config.toml
encoder_arch = "transformer"
model = "contrastive audio-text model"
dataset = "phrases spoken by 400 fixed synthetic voices"
train_examples = 39062
time_shift_ms = 50
n_mels = 64
hop_length = 160
input = "log_mel"
spec_augment = true
win_length = 400
tokenizer = "word"
vocab_size = 208
loss = "sigmoid"
embed_dim = 384
encoder_norm = "rmsnorm"
encoder_norm_position = "pre"
encoder_activation = "gelu"
encoder_mlp_ratio = 2
encoder_head_dim = 64
encoder_fused_qkv = false
encoder_bias = "qkv"
encoder_qk_norm = false
encoder_parallel_block = false
encoder_dropout = 0.1
encoder_inner_norm = false
encoder_moe = "expert_choice"
encoder_drop_path = 0.05
encoder_num_experts = 32
encoder_moe_every = 2
encoder_expert_mlp_ratio = 2
encoder_experts_per_token = 2
encoder_shared_expert = true
encoder_subsampling = 2
encoder_layers = 8
encoder_width = 192
encoder_positions = "learned"
encoder_pooling = "class_token"
text_encoder_causal = false
text_encoder_width = 128
text_encoder_layers = 8
text_encoder_norm = "rmsnorm"
text_encoder_norm_position = "pre"
text_encoder_activation = "swiglu"
text_encoder_mlp_ratio = 2.67
text_encoder_head_dim = 32
text_encoder_fused_qkv = true
text_encoder_bias = "all"
text_encoder_qk_norm = false
text_encoder_parallel_block = false
text_encoder_inner_norm = false
text_encoder_drop_path = 0.05
text_encoder_positions = "rope"
residual_init = "scaled_by_depth"
optimizer = "soap"
beta2 = 0.99
lr = 0.003
beta1 = 0.95
shampoo_beta = 0.99
eps = 1e-08
precondition_frequency = 25
max_precond_dim = 1024
one_sided = false
adamw_lr_other_params = 0.001
steps = 7900
batch_size = 256
epochs = 51.8
lr_schedule = "cosine"
final_lr_fraction = 0.1
warmup_steps = 230
weight_decay = 0.2
adamw_weight_decay_other_params = 0.01
Rows from block 5 of the audio encoder of a small contrastive audio-text model, named by matrix and row number. Rows with one number within an expert belong to one neuron, the router's apart. Each number is 128 + 24 x the weight over its row's rms, rounded and kept within 0 to 255. All counts start at 0.
Before each expert's rows are labels from the 100 clips, of 14848, where the router gives the expert most weight on average: "responds to" is what is common among them. Only what is clearly more common there than usual is listed. The data: phrases spoken by 400 fixed synthetic voices. In brackets: how many of the 100, against the usual share in percent.
# router: router (encoder.blocks.5.mlp.router.weight, 32x192, trained with AdamW), inputs 0-191
# up: expert up (encoder.blocks.5.mlp.up, 32x384x192), inputs 0-191
# down: expert down (encoder.blocks.5.mlp.down, 32x192x384, transposed), outputs 0-191

# expert 31
responds to: /ə/ (94 vs 33.2); /j/ (40 vs 10.9); /ʒ/ (38 vs 3.7); /dʒ/ (38 vs 12.9)
router.31 [182 130 154 105 132 139 126 141 160 135  98 125 151 123 150  96 148 102 111  96 154 130 110 115 122 134 120 125 127 159 112 150 158 168 107  94 162 166 128 149 138 141 100 106 122 117 128 141 139 111  99 134 123 115 105 117  91 146  71 152 126 129 126  76 130 127 111 145 120 130 125 163 150 103 123 146 113 107 109 155 117 128 129 137 118 149 170  95  70 145 147 128  89 145 132 112 134 101  99 125 122 135 156 118  93  89 151 141 121 110 171 126 129 102 102  94 166 147 115 166 155 110 141  93 145 135 100 143 175 114 127 153 133 109 126 135 134  91 170 168 127 158 146 125 111 122 112 101 123 154 143  97 132 167 133 125 114 125 121 110 119  99 102  71 126 126 139 153 109 155  91 129 144 167 149 135 104 146 114 134  89  84 124 155  84 131 154 175  90 107 113 213]
up.1 [ 90 126 127 137 145 179 103  84 121 124 134 149 142 148 138 131 131 137 167 104 124 152 120 139  89 110 138 179 102 159 134  94 145 150 136 129 149 119 148 123 160 142 147 142 107 125 128 138 132 176 131 125 122 121 169  69 146 126 141 128  86 179 153 137 145 124 186 164 148 139  94 147 140 108 178  82 170 146 146 157  89 170 139 150  78 143 138 145 133 124 120 120  93 127 129  83 112 124 112 164 122 143 120 117 121  92  74 120 116  94 138 110  92 104 111 133 111 106 117 102 102 125 138 127 111 116  89 108 110 160  89 152 117 125 131 151 145 148 135 143 157  96  86 109 142 127 105  97 152 145 190 120 116 160 122 128 114  94 159 119 106 107 125 135 135 108 131 126  76  98  84 167 126 147 139 141  89  91 143 135 124 131 120 125 101 127 116 113 153 127 139 145]
down.1 [132 145 129 135  86 123 101 136 173 126 120 129 127 111 150 124 134 138 121 118 106 177 132 110 120 118 132 109 121 139 134 120 110 143 116 152  98 173 109 121 147 121 140 126 121 136  98 133 130 104 129  96 148 145 117 147  82 104 142 158 136  89 109 123 133 120 117 100 139 154 100 133 114 100 105 152  93 102 100 129 138 148 118 164 160 108 172 146 142  98 102 151 122 131 167 139 150 117 146  82 121 140 116 150 111 136 156 109 137 125 112 184 132 135 132 127 156 161 127 154 119 144 181 164 173 101  98 184 144 143 147 106 107 107 128 139 149 144 112 123 135 176 115 165 143 139 142 135 154 154 103 137 124  96 102  90 146 127 106 129 103 155 137 151  92 161  90 139 161 186  75 109 116 142  77 118 158 158 125 173 190 152 133 126 138 157 126  99  75 122  78 119]
up.2 [139 176  84 143 133 128 105  89 128 110 148  75 136 125 146 141  88  83 163 167 155 153  87 167 156 152 170 140 118 159 129 139 157 120 155 128 129 148 109 149 192  98 149 137  86 127 124 110 146 141 148 123 144 165 119 116 170 123 105 102 122 134  85 150 119 112 173 141 112 130 140  97 144 144 134 110  85 167 147 118 136 121 117 152  99  95 136 142 129 168 116 117 140 142  67 115 106 119 125 116 105 132 118 120 114 164 116 126 113 123 134 121 122 141 121 120 138 108 154 155 137 116 177 107 124 188 140 119 126  82 173 120 106 114 123 133 131 140 127 157 105 126 167 137 127 102 129 117 126 179 116 147 133 125 118 109 111 111 175 149 145 143 124 102 146 122 132  92 131 131 129 138  90 149 121 177 155 147 117 166 193 115 143  94 124  80 148 161 118 117 132 128]
down.2 [164 138 137 114 120 161 183 134 113 120 165 109  82 137 154 173 158 128 148  76  93 106 130 140 158 121 117 153 150 116 117 123 105 133 113 137  96 142 124 154 146 128 145 125 113 127 140 146 115 134 129 141 144  87 150 136 141 119  99 161 107 133 120 130 122 140 139 128 130 126 145 169 124 140 135  94 135  98  78 119 150  92  92  95 141 114 153 131 150  95 115 136 120  99 113 142 108 131  76 144 110 136 150 126 113 156 156 101 103 161  71 109 154 133 130 143 138 128 158  83 143 142 140 126 117 102 114  83  98 122 107  95 165  99 161 139 163  92 120 131 133 115 167 126 125 143 132 178 113 125 183 168 148 139 138 119 164  77 134 133 102 128 146  89 164 102  98 126 150  94 180 103 123 143 172 114  96 134 128 130  84 137 134 102 144 187 124 120 131 100 103 153]
up.3 [ 98 149 109 121 120 117 106 104 129 150 150  83 155  92 123 129 135 144 108 148 179 154 172 125 103 143 115  81  91 131 125 160  82 116 124 129  97 115 111 116  96 144 116 112  86 130 141 165 136  91 161 129 165 156 129 131 122 104 120 139 133 110 132 119  95  97 150 154  93  79 133  91  94  91  88 135 100 137  99 170 144 101 132 115 161 109 108 113 107 140 143 162  97 118 131 133 123 118 138 129 119 140 148 178 100 121 137 135 111 141 117 137 120 145 120 127 119 138 110 149 131 139 142  93 125 133 102 131 137 123 146 155 179 147  94 111 122 100 160 149  94 160 110  89 127 130 118 161  76  76 124 122 132 120 109 158 185 114 137  95 147 135 136 116 137 143 167 102 128 104 131 113 142 117 169  76 167 142 149 146 125 172 148 150 118 128  67 122 146 160 133  90]
down.3 [ 38 145 108 119 100 124 138 116  89 109 109 111 195 116 114 123 117 140 121 126 154 113 159  92 159 122 126 135 138 109 147 119 114 157 119 112 137  87 146 112 111 137 119 146 122 134  92 123 156 107  86  83 164 123 133  93 102 137 114  72 104 106 120 119 136 121 143 142 143 140 136 101  93 122 115 138  87  67 102 147 114 112 119 111  89 118  97 118 134 111 179 151 120 147 121 118 108 118 151 155 128 126 135 126 120 118 103 138  98 117 144 121 105 157 161 109 122 131  89 139 109 147 123 119 138 110 107 139 150 141 141 169 147 139 104 121 122  60 134 161 170 100 115  87  88 142 148 137 122 144 145 130  99  95 120  90 170 139 143 129 164 105 156  92 105 113 160  74 130 107 151 147 128 160 127 133 140 138 166  78 103 125 127 119 127 135 134 154 135 158 158 156]

# expert 25
responds to: /ɪ/ (81 vs 44.1); /æ/ (72 vs 28.2); /b/ (61 vs 36.6); /g/ (56 vs 16.5)
router.25 [114 131  87  84 127 144 140 132 100  93 111 114 157 115 163 136 117 135 135 127 150 107  92 174 131 120 133 129 111 133 145 159 149 142 168 164 127 143 161 137 122 126 165 147 169 118 132 110 150 142 116 104 132 134 106 169 101 155 159  58 129 129 103 134 141 128 103 168 150 139 101 135 180 151  67 188 148  93 130 143 114 103  75 143 149  73 122 110 157 123 124 129 108 155 109 133 143  97 140  95 131 161 149 164 127 112 178 172 123 120 109 170  98 141  93 136 111 144 178 112 138 104 155 157 116 161 111 145 128 162 133 111 112 132 140 137 101 113 138 121 109 111 120 149 157  97 126 117 155 107 146 109 134 167 111 115 117 100 146 110 126 155 121  90  95 141 143 120 117 105 107 133 127 137 115 134  92 125  62 106 144 150 153 104 158 124 118 102 134 133 148 126]
up.0 [112 149 105 148 127 135 127 132 147 157 142 127 122  96 142 123 113 115 125 111 126 135 136 108 150 101 124 132 118 146 171 148 141 120 142 133 142 138  94 117 137 148 104 112 134 172 111 150  83  96  92 130 149 140 111 114 150 118 150 119 163 150  83 137 119 159  87 103 115 135 125 170  97  68 129 109 111 113 144  96 106 118  90 104 150 150 113 155 117 141 164 119 135  89 109 141  95 134 132  66 114 138 119 155 152 121 204 118 171 149 116 169 145 175 125 114 149 106  97 116 124  85 139 166  95 151 114 108 151 155 146 120 154 102 134  78 134 124 140 162 110 116 144 128 135 102 129 124 121 139 144 123 106 133  98 166 149 110 141 107 161 149 134  89 115 121 161  89 111 119 117 132 161 110 102 115 202 151 141 121 123  77 160 107  80 105 139 145 142 163 155 117]
down.0 [109 115 127 120 134 106 101 109 188 123 147 146 129 174 138  99 151 148 114 113 156 100 102 128  96 116 139 155 122 116 119 112 134 135 149 109 104 135 162 114 167 127 118  99 142 152 128 132 135 121 136 151 136 115 100 113 104 172 117 125 129 189 198 113  66 145 102 122  76 123 125  92 114 165  97 108 132 112  97 166 152 161 120 128 116  98 146 120 131  72 128 138 121 158 160 129 135 137 130 143 137 122 145 139 128 137 122 142 119 106 119 162 133  70 141 149 121 141 130 158 133  86 133 111 152 119 100 137 154 108 134 147 121 136 110 103 162 126 105  95 164 132 179 140 154 123 102 132 119 145  95 152 114 103  81  95 129 120  92 156  98  54 135 141 127 167 140 149 128 122  64  95  89 126 141 120 142 134 129 147 131 112  99  80 122 132 101 145 113 150 104 128]
up.1 [149 136  72 126  95 118 131 106 118 136 133 186 121 137 143 142 118 115 124  94 141 153 113 167 107 143  83  97 125 135 157 131 145 142 161 153 167 129 144 105 147 140 127  72 123 136 154  95 113 127 161 120 146  96 102 108 116  94 148  95 115 119 148 147  79 152 132 133 116 138 130 136 151 127 127  90 119 151 121 110  73 143 129 111 145  99 160 147 143 127 130 165 140  97 126 117 148  94 115 132 148 127  84 139 114 130  80 110  94 116 138 116 105  88 145 112 168  95 146 133 160 110 142 109 188 144  96 156 170 136  93 121 108 126 134  97 121  94 132  91 134 179 150 114 114 126 130 127 118 120 147  70 116 188 101 161 160  93  99 130  92 132  75 122 101  79 166 127 105 142 105 136 133 129 142 126 125 143 103 111 114 127 135 118 130 137 133 122 176 107 145 128]
down.1 [107 123 150 117 133 122 153 103 142 108 141 157 129 145 103 137 132  92 179 130  86 149 126 148 107 126 129 108 137 131 140 129 115 115 140 124 155 158 137 159 117 101 135 146 107 177 152 137 152 136 148 143 124 126 129 145 159 129 138 117 137  92 110 126 179  99 126 144 122 146 151 136 143 158 148  94 108 162 135  97 114 138 148 124 166 104 123 131 155 128  96 110 181 106 128 109 109 123 120  93 109 147 113  83 120 116 132  94  76 139  82  73 147 114 157  96 109 110 124 122 133 153 146 152 112 117 103 175 151 114 106 138 121 163 166 138 119 149 152 149 108 149 151 131 119 108 120 126 137 165 115 157 129 140 136 150 104 145 108 135 159  80 133  91 121 185 106 139 110 124 182 116 128 100 155 111 146 119 130 136 175 160  78 106 127 113 185 125  68 185 164 166]
up.2 [154 116  97 137 175 129  90 134 149 114 142 114 125 119 119 103 104 120 109 145 120  96 154  93 130 145 105  95 145 134 129 153 152 136 137 119  78 115 166 128 101 121 127 125 115 110 117 144 153 149 163 118  82 151 159 126 140 111  71 122 140 159 108 166  91 102 166 139 140 144  78 100 115 113 115  95 100 147 132 121 135 156 109 143 139 115  94 126 120 144 111  98 110  78 155 112 163 184 122 114 121 125 185 154 104 127 119 121 166 136 118 185 142 114 126 106 146 103 110 158 170 113 109 163  92 146 132 176 105 123 143 123 143 147 123 131 115 131 129 139 112 101 140 124 132 114 125 127 114 130 110 149 134 114 129  90 140 120 114  79 100 127 140 138 124  99  97  74  90 167 123 109 129  96 163 157 165 160  95  93 151 174 124 156 112 147 127  93 113 110  81 148]
down.2 [118 116  82 138 125 105 158 114  97 158  50 138 137 121 143 128 140 146 136 101 136 158 103 111 117 104 106 130  92 111  95 151 124 143 123 152  86 147 134 149 145 128 109 122 113 114 118 117  78 132 170 158  85  89 137 132 148 158 183  79  82 130 130 104 149 161  98  71 114 106 125  74  96 103 111 117 142 145 164 128 158 138 132 108 105 132 118 120 106 125 146 177 130 102  89 102 136 142 107 139 112 129 119 158 124 136  89 130 119  89 149 144 132 156  94 127 135 158 170 122 108 151 141 139 109  95 105 135 124 166 149 110 112 124 105 139 110  70 163 110 155 164 152 139 132 149 112 115 146 147 140 148 108 138 133 173  91 156 172 158 125 118 129 140 119 123 125  84 113 111 122 133 130 121 118 112 143 142  96 136 105  96 137  95 154 141 123 104 150  88 147 149]

# expert 13
responds to: /ɝ/ (88 vs 42.9); rumble (39 vs 12.9); pink noise (30 vs 12.1)
router.13 [143 150 121 116 151 130 118 141 126  87 161 166 137 130 131 127 150 155 116 132 148 103 121 125  98 109 119 165 112 151 105 132  97 112 112 120 130 114 127  68 165 117 158 130 149 125 119 129 125 159  93 148 118 130 117 120  95  93 168 143 114 125 139  77 178  95 186 126 123 132 103 187  86 134 104 114 105 168 143 131  84  89 166 121 123 112  96 130 152  96 131 101 120 110 133 134 143  66 124 107 107 140 115 129 144  63 117 115 166  88 103 139 116 131 112 139 108 142 136 115 107 116 147  88 155 116 130 101 122 111 125 150 148  84  99 127 108 144 150 111 110 139 141 116 108 114 139 142 164 135 122 145 128  78 125 128 112 139  81  77 104 121 114 150  99 115 138 109  86 117 117 145 107 127 122  53 124 112 133  89 139 104 150 137 111 119 143 168 128 159 167 133]
up.0 [135 146 159 106 123 142 173 118  90 143 110 122 111 150 182 101 104  97 111 155 129 121  98 119 170  85  94 128 140  97 152 133 151 103 166 135  99 144 154 124 175 118 105 124 154  84 124 105 102 138 143 177 186 126 129 112 137 124 118 112 155 120 149 150 114 117 138 131 138 140 127 130 147  96 136 112  83 178 161 180 115 112 131  89 143 161 160 109  94 128 129 161 122 131 125  80 123 134 138 131 114 151 102 137 140 122  97 167 197 117  92 106 121 152 122 139 127 166  99 147 124 112 109 126 124 177  94 130 110 115 128 110 144 116 133 134 103  83  91 147 151 111 121 118 196 113 150 128 143 126 132 132 117 159 123 106 138 111  75  89 154 147 132 155 131 129 125 121 160 131 127 126 162 138 131  97 118 139 115 135 121 123  90 136 115 123  85 169 106 163 120 153]
down.0 [122 118 104 125 114 138 102 112 130 122 116 133 139 157 105 139 184 119 152 182 147 116 129 122 110 147 165 117 119 192 130 158 150 122 145 142 145 136 126 113 140 154 133 132 139  96 110 144 131 174 115  98 135 140 106 127 130 149 117 156 127 126 120 159 141  94 131 138 132 132 131 197 108 127 133 215 123  78 123 119 145 112 141 103 118 146 144 107 113 146 129 106 100 129 158 154 170 135 148 148 103 113 139 125  74 135 161 164  94 117 129  87 119 125 133  88 104 126 123 129 116 167 126  77 186 135 117 116 104 132 120 124 125 131 154 114 155 144 121 189 142 139 194 123 154 116  89 124 107 154 179 114 118 148 108 140  97 169 136 141 139 178 133 162  76 129  99 133 154 119 141 109 123 133 164 113 120 107 133 143 139  85 150  90 124 142 120 126 119 128 152 142]
up.1 [137 102 116 119 131 124 171 125 137 125 139 124 129  98 165 127 105 149 103 138  91  84  92 162 141 115 138 137 128 178 184  87 141  97 102 138 168 136 123 155 114  92  84 125  97 143 165 138 130 125 128 146 115 153 123 108 160  99 111 141 162 154 142 123 138 111 135 140 143 143 118 155 134 158 161 126 118 137 120 150 109 129 131 162 121 139 190 128 174 104 109 142 118 171 140 137 126 124 123 100 113 160 157 117 148  89 125 149 130 117 126 144 145 120 127 139 106 128 144 175 140  77 163 112  84  97 176  82 110 125 124 117 107 105 124  89 118 133 124 125 106 122  92 125 152 138 137 151 131 107 151 138  95 130  99 151 132 103 158 100  60 112 108 118  99 157 135 150  86 129 137 113 166 150 130 128 107 156 139  97 127 186 150 182 129 140 141 116  88 117 116 172]
down.1 [101 135 146 137 111 170 110 152 123 129 128 124 155 121  99 101 146 121 123 116 146 113 141 145 138 154 151 113 148  76 128 136 115 114 125  92 104 108 119  84 134 169 155 135 185 127 130 126 115 131 179 156 124 107  98 126 106 154 155  89 158 173 142 141 126 110 124 108 113 106 114 136 126 135 150 150 129 127  92 151 116 127 109  83  86 139 112 115 144 162 129 142 111  82 144  83 133  92 123 107 126  84 134 144 116 128 100 100 159 174 181 152 113 131 154 133 106 135 120 113 155 130 163 107 144  86  92 152 139 110 179 134 158 144 121  99 137 195 134 156 105 127 109 141 102 113 113  84 159 134 138 157 110 148 123 120 113 123  70 142 117 152 133 170 129  90 124 112 165 136 124 133 129 119 137 131 143 161 105 141 138  90  75  75  90 135 148 137 157 112 153 119]
up.2 [124 157 137 142 141 146 131 137 135 118 202 115 131 107 137 130 118 160 114 161 149 130  97 127 142 130  72 153 166 112 119 134 123 168 114 115  80 110 123 147 160 148 123 120 167 155 137 104 112  79 121 124 123 155 144 124  89 122 130 127 142 157 115 119 130 109 185 105 182 151  86 138 115 169 141 125 145 130 126  80 139 136 171 128  82 144 150 170 118 102 128  74 152 105 144 126 125 122 139 152 107 119 101 125 132 104 119 151 151  95  92 102 113  83 140 168  80 126 121 133 155 127 149  96 142 110 162 112 127 179 110 137 162 105 131 133 121  67 123 125 122 141 143 142 112 110 165 165 143 124 123 131 141 112 139 109 118 154 114 136 137 157 114 135 136  98 111 120 107 133  90  96 128 156 127  95  74 123 112 130  94 124 121 110 104 131 107 164 177  91 157 125]
down.2 [132 117 129 155 112  90 120  75 134 119 156 118 155 120 117 164  87  90 140 142 142  97 125 138 152 107 136 139  96 107 178 156 187 125 169 160 108 166 121  92 172 138  81 137 146 138 117 173 104 139 160 103 103 127 160 102 176 126 115 143 136  95  96 129 155 100 104 145 162 141 147 114 166 158 152 138 129 112 115 106 108 138  98 128 117 129 115 165 109  99 127 145 142 110 124 152 147 150 106 121 163 133 123 131 137 110 129  81  69 164 133 106 129 139 149 127 148 107 105 103  94 157 140 132 128 150  97 154 147 139 155 105 149 150 141 137 121 123 129 152 124 123 147  86 120 131 105  78 148 122 161 141  89 103 145 127 162 127 150 146 133  83 168 116  98  96 181 145 115 118 164 121 122 118 135 150 168 138 147 115 108 118 117 128 114 103 165  96 117  95 108 114]

# expert 27
responds to: fast speaker (55 vs 23); rumble (35 vs 12.9); pink noise (29 vs 12.1)
router.27 [ 91 118 115 129 124 117 104  72 140 132 147 123 127 142 100 127 118 131 198 162  89 118 117 109 105 113 111 133 136 155 182 120  98 108 126 118 153  88 137 112 112  84 115 151  91 101 133 116 131 138  96 126 149  93 133 139 113 142 154 147 116 119 105 179 115 147 157 108 164 121 132 116 119 128  96 152 113  83 112  86 172 143 132 128 161 119 119 133 112  68  92 111 138 125 136 121 147 124 108 121 154 147 102 123 143 112 115 156 115 135 109 107 119 118 150  94  62 108 137 169 152 190  69 127 134  95 145 147  99 140 106 166 128 101 114 131 146  98 130 146  83 118 137 140 131 130 186 101  96 141  82 128 143 114 160 125 142 104 116 123 106 113 110 132 132 134 158 112 130 123 173 105 104 102 128  99 110  67 143 127 147 156 120 107 119 121 154 133 141 140 116 102]
up.0 [145 169 105 107 208 122  85  84 102 111 150 167 149 154 159  49 126 117 140 163 165 128 151 133 123 176 122 158  92 133 128 123 114 117 163  84 162 158 124 127  94 109 124 130 146  89 155 155 154 119 135  99 101 154 125 123 110 123 139 127  99 154 136 123 120 121 142 109 126 110 111 144 129 156 133 119  98 123 158  79 117 128 146 111 117 172 159 141 105 155  92 147 153 107 101 142 115 118 152 125 128 111  92  96 131 107 118 144 154 104 133 137 124 140  77 101 165 105 131 127 147 150 109  87 145 127 116 116 123 153 110 139 114 125 118 155 145 133 113 130 123 118 152 112  94  93 171 152 157  96 117 140 133 134 105 121 114 110 145 146 171 101  72  80 109 139 122  99 141 139 127 129  99 116 141 117 106 140  74 141 158 124 130 170 159 132 132 163 145 122 116 109]
down.0 [124 124 178 118 135 142 142 165 153 137 181  90 127 146 124 134 135 104 146 105 141 123 122 131 133 119 139 116 154 129 147 150 105 124 133 168 108 165 128 167 125 116 104 139 147 116 120 104 125 146 149  96 144 138  68 134 126 148 135 115 101 158  90 113 149 153 149 184  76 138 139 117 117 141 116 150 144 107  96 169 183 132 135 111 150 148 157 148 139 143 128 116  94 163 140 176 178 142 112 144 128 104 168 135 105 125 124 159 141 176 156 131 141 103 158 129 173 137 112 140 129 124 125 158 163  83 138 149  90 108 137  94 142 134 168 103 133 101 146 114 132 155 166 116 164  96 149  96 142 147 156  89 148 121 125 192 130 162 106  91 112 143 164 159 113 133 153 151 117 162 128 141 116 133 152  85 174 116 144 102 114 115 131 102 134 140 102 117 126 122 135 162]
up.1 [115 159 111 149 139 131 137  86 102 103 168 116  85 144 148 104 136 124 140  95 132 140 149 121 103 118 136 118  95 102  81 145 110  76 164 141 123 103 102 137  96 173 104  70 132 122 154 139 102 129  90 161 149 130 140 100 119 109 112 146 144 149 154 176 110 121 126 115 125 178 129 174 105  87  88 169 115 115  80  99 125 115 125 117 156 120 113 132 138 134 132  86 127 125 111 103 153 155 169 116 149 143 116 108 132 129 143  68 135 138 145 144 165 154 152 100 119 156 106 143 143 137 117 177 159  90 134 149 120 166  77 160 118 152 105 112 120 146 111  87 114 148 120 134 134 113 127 157 128 137  89 125 119 103 126 110 134 143 106 148 124 104 174 158 127 141 116 155 159 115 149 177  95 155 149 165 115 107 135 165 135 112 108 141 129 144 106 118 149 102 157 125]
down.1 [125 167 136 160 107 133 114 103 140 101  83 141 142  97 133 161 153 149 130 138 131 161 112 121 113 132 133 127 119 110 133 101 110 138 167 140 133 147 145 139 132 152 157 167 111 115 110  93 170 125 111 115 188 155 158 130 162 146 139  91 115  97 159 129  89 127  73 174 149 102 143  71 124 161 101 161 128  85 140 133 114 102 123 104  66 114  91 127 136 129 151 123 117 121 147 179 124 103 153 133 124  78  99 114 141 106 133 127 107 141 134 116 148 114  86 152 110 147 125 125 129 136  97  93 103 153 122  93 181 125 155 111 158 132 134 156 133 112 131 131 174 162 120 104 132 142 141 124 112 184  92 160 151 169 122 125 159 141 151  90 149 158 124 147 129 143 142 142 124 146 101  77 143 144 124 118 119 140 157  89 148 117 155 135  79 119 152 127 116 145 139 120]
up.2 [164 100 133  66 112 107 164 147  54 132 136 127 150 114 155  98 135  99 129 154 137 111 143  93  97 142 133 160 150 105 118  88 145  96 123 170 114 106 152 149 133  94 134  92 127 116 153 154  82 114 113 143 120 150 118  88 133 134 126 118 151  94 119 116 106 131 132 122 187 147 116 117 122 133 142 172 149 135 125 172  95 152 159 149 122 133  85 132 132 160 136 110 108 135 133 138 127 126 120 111 127  92 144 110 106 140  81 149 145 114 116 147 115 120 134 155 118 131 147 112  98 159 119 115 125 120 114  88 139 119 138 162  63 174 133 101 108  63  98 106 172 115 169  98 127 106 139 164 126  90 101 103 140 127 125 166  97 132 163 121 174 110 129 130 130 126 145 100 146  95  78 100 127 105  88 136 116 117 137 114 104 112 131 133 114 142 119 109 123 115 140  96]
down.2 [152 143 126 151 163  91  81 133 122 143 181  81 125  96 135 124 107 130 160 111 108 150 125 139 123  90 151 134 154 126  98 112 152 136 159  88 142 171 186 150 161 109  70 100 140 141 143 129 114 152 124 146 121 145 155 132 126 130 122 152  98 150 145 121 163 123 162 163 169 103 119 141 105 119 121 119  98  70 128 120 141 145 175 122 114 123 118 128 137 151 134 115 123  99 150  90 154 108 141 118 184 102 104 128  64 137 144 122 122 159 159 156 112 173 143 155 149 108 104 163 191 114 100 146 161 142 117 136  93 102 142 141 142 127 117 113 132 137 118 145 113 146 128 125 146 133 155 116 106 131 127 135  84 132 147 115 153 112 123 118  96 137 149 135 153 122 111 147 118 196 153 111 116 140 159 159 163 133 155 133 112 156 108 104 147  98 108 148 118 105 147 163]